From a checkpoint of a small waveform VAE: decoder widths [16, 32, 64, 128, 128, 128].
Rows from block 12 of the decoder of a small waveform VAE, named by matrix and row number. Each number is 128 + 24 x the weight over its row's rms, rounded and kept within 0 to 255. All counts start at 0. Numbers have three digits each. After the name is the row's rms in percent of the matrix's.
After each channel's rows are labels from the 100 clips, of 14976, where the channel reaches its highest value: "responds to" is what is common among them. Only what is clearly more common there than usual is listed. The data: telephone keypad tones over noise or synthetic speech.
# conv: width-7 conv (decoder.decb.3.1.conv.weight, 32x32x7), inputs 0-31, a 7 kernel for each

conv.16 105:095093105102096101101089064059086112106101122134145140154157150100102109110109112107149124142165132130118123136113133141129125132120131127131146138136138147137127136144136122129105107114124138146141141147134131142158160166160156134097099107114117118143122113127132107104106119117122112120125133121111109107112115106115111103108106107118129140121115109094109104109122112117120111105110117115116111094151149150134142135137137126115120118125117139144140126125116112157191185208214206197111119126105107111107157172160152147139143153163180164170167159118109082093123142146111108092090095106100116117139163151156135085087095101102113127144139139130131131148153144125110115126133
responds to: mains hum; quiet level

conv.8 105:121117115109120137127137140140118114086120124121125128117131127110098124129143126129113103084134139123163149139128103123135123151143119124104152125121122137141126141131084093107128103127123087092079097105101098144139147139130172164146155114102097090135132131088127105118142110110117120124122123153149155159145141141162155148153157162165140151155163172182142109124134119159139141115115135133136141141120116129117153135117144116147149140117122104118104143097158125138118136121143137142117116114115112135108072059063084088117106163142153154158171167142151165119136093072108105118097088087081131113119112097105148129126112132110138135118135143130135130133052057059082079101087
responds to: pink noise

conv.1 091:123118125109116123121100118122134139157155099102099095088095113135133137143138157154156129128147113092135124135133137126125109138146150127115096104102111111127159141120129136140147153125100124134127125108103087129141141142128129131135146142145170147119130131120121108088099163169191191169156152174166176180193192198169162164164174179183108102107093114110117100115137145165147127122128121123110099097119142171185168141111164155126104099086142131130117087121140155163150123122106137149102104111115121109100112106120135135122119116127128144146144161112135151172158142126122136145148124117109154120096097103159190114121127128128112123111124115131109118117114112135140132120112
responds to: clipping

conv.15 102:084100090081080076056114126128135134135116088076082087090112115117112122124130118126114119108130114089137104109114117103075078142123125124104103114087104119134122113078135139148145144126116114124127135140137136096113121115104105101105100120127138113100147150149134126115123183183190182162157149159153157165163163153136144131137137141135139135136129130131129115117123135141145123142141135117107116133131148154159140134126134126108096091114150122119112112141158173115109094083092114128076075098086093072086136136141142134125127080083102102093107106133137138126107107088119124139128123119125133116104118124148159092097103103103100089128127123126124104105120120129126130128108
responds to: clipping

conv.6 099:127121140122133130120125122137135135118103133101106130109134129145131122124132129133109123091086125092107123143163127121140109150134111105094105133129126129127114100090100108127133102086083149135133118108102074157123143169145151168133162146134146125117119139110074104089117141145130117115078081114120132131133136122132141129132137135134077059075071090113125141131145128135119090150125131146122157170162163157125097077068105094062092130154159118091100120099096103150112138123137155170141135136132112126125194171165167130126125104103112110118133134132134160128131135123151131136135102110113111089076132160153134135151130150144134142119117115102095093084162167158148102093084
responds to: clipping

conv.19 107:137140134140127126139088088129130148135135172167140154141136136153143147130116110104139129151095137121121139132139144137131125119143119134112124141114120104111085075071141144137120120115122193182183170162178168108121109126092098106124133140136148137145138172156147160133152161162165159154147154108109113118110118115129123125113116112125113110090095091110117151134119126118107093166146127122097127139137120134138147142150133102101115137153144131165129159114113096168113138117124142129124130142144141135134165168172172141131131133111117124106102112107081132112140171193175172169166152154140128120124128137103092105106104120117117119140141144123114120120190190189172168155162
responds to: rumble; clipping

conv.27 099:161158153159170172162137145166133112116117150161154154162163179134144155143147135150130058100095164130075160145130154175183135129131111142158144127123145131124116138138132130114119138131152153147156153148151153109137125152138133152152142125103116135127124097092103126107097114123127120113111121123126127133126122127096108095112115106112081104094096098095103140135136125121134124131129124138136139157143137135140137147141136133129132127127138082118108130118162182138135143142134150136139144157175171158160178172170179171159171113098103130123130141159158169152122116134145141140140143156160128119150154146138159154160140161167162156137134124124135158145178181171164166166160
responds to: mains hum

conv.31 106:128121121127124117110128135123119115126125144144146143146147141092104098117103096103143141134146136108125127125126125135120124121105118126140143132157145132131132133142129125115100113114131132139140136136129128125124132135132119117132122133128134131132105109130144150142142112099091095098115127086084082087086094097063043036039049069067129142134134141131145120118104081083093109089097106130138143129134103077062063102128101119117144143135120134138148131125101098128139153160154150149135129127135129135138130130116107103113113145145146154144144147118127109101111147152109110099092105115118102116144148117098079126119124123126121120149143127129139141139119110093068073109130
responds to: pink noise; quiet level

conv.18 104:136141129130128134133126120135113138128144136111140127115150147126119141154144141142187151095134119038102120147146135130136129125140130127107102111152136131128122126128081093109126089085091102117108099132129111161139152160133162161128151135137151123126124161133150139118124087095125127134140144159155157162166167166148160161168183183184142153154152151158147096109122115138124130147124160139122124123086067102129133120135167140117122121114102137139133139079098124158142160122112132120146149152140126125128081086109116113125134175146163163149151154098084152124150161161092103123099103106105163121124112075064102149133121134121123129117140138133136129129070084084108116110121
responds to: pink noise; rumble; clipping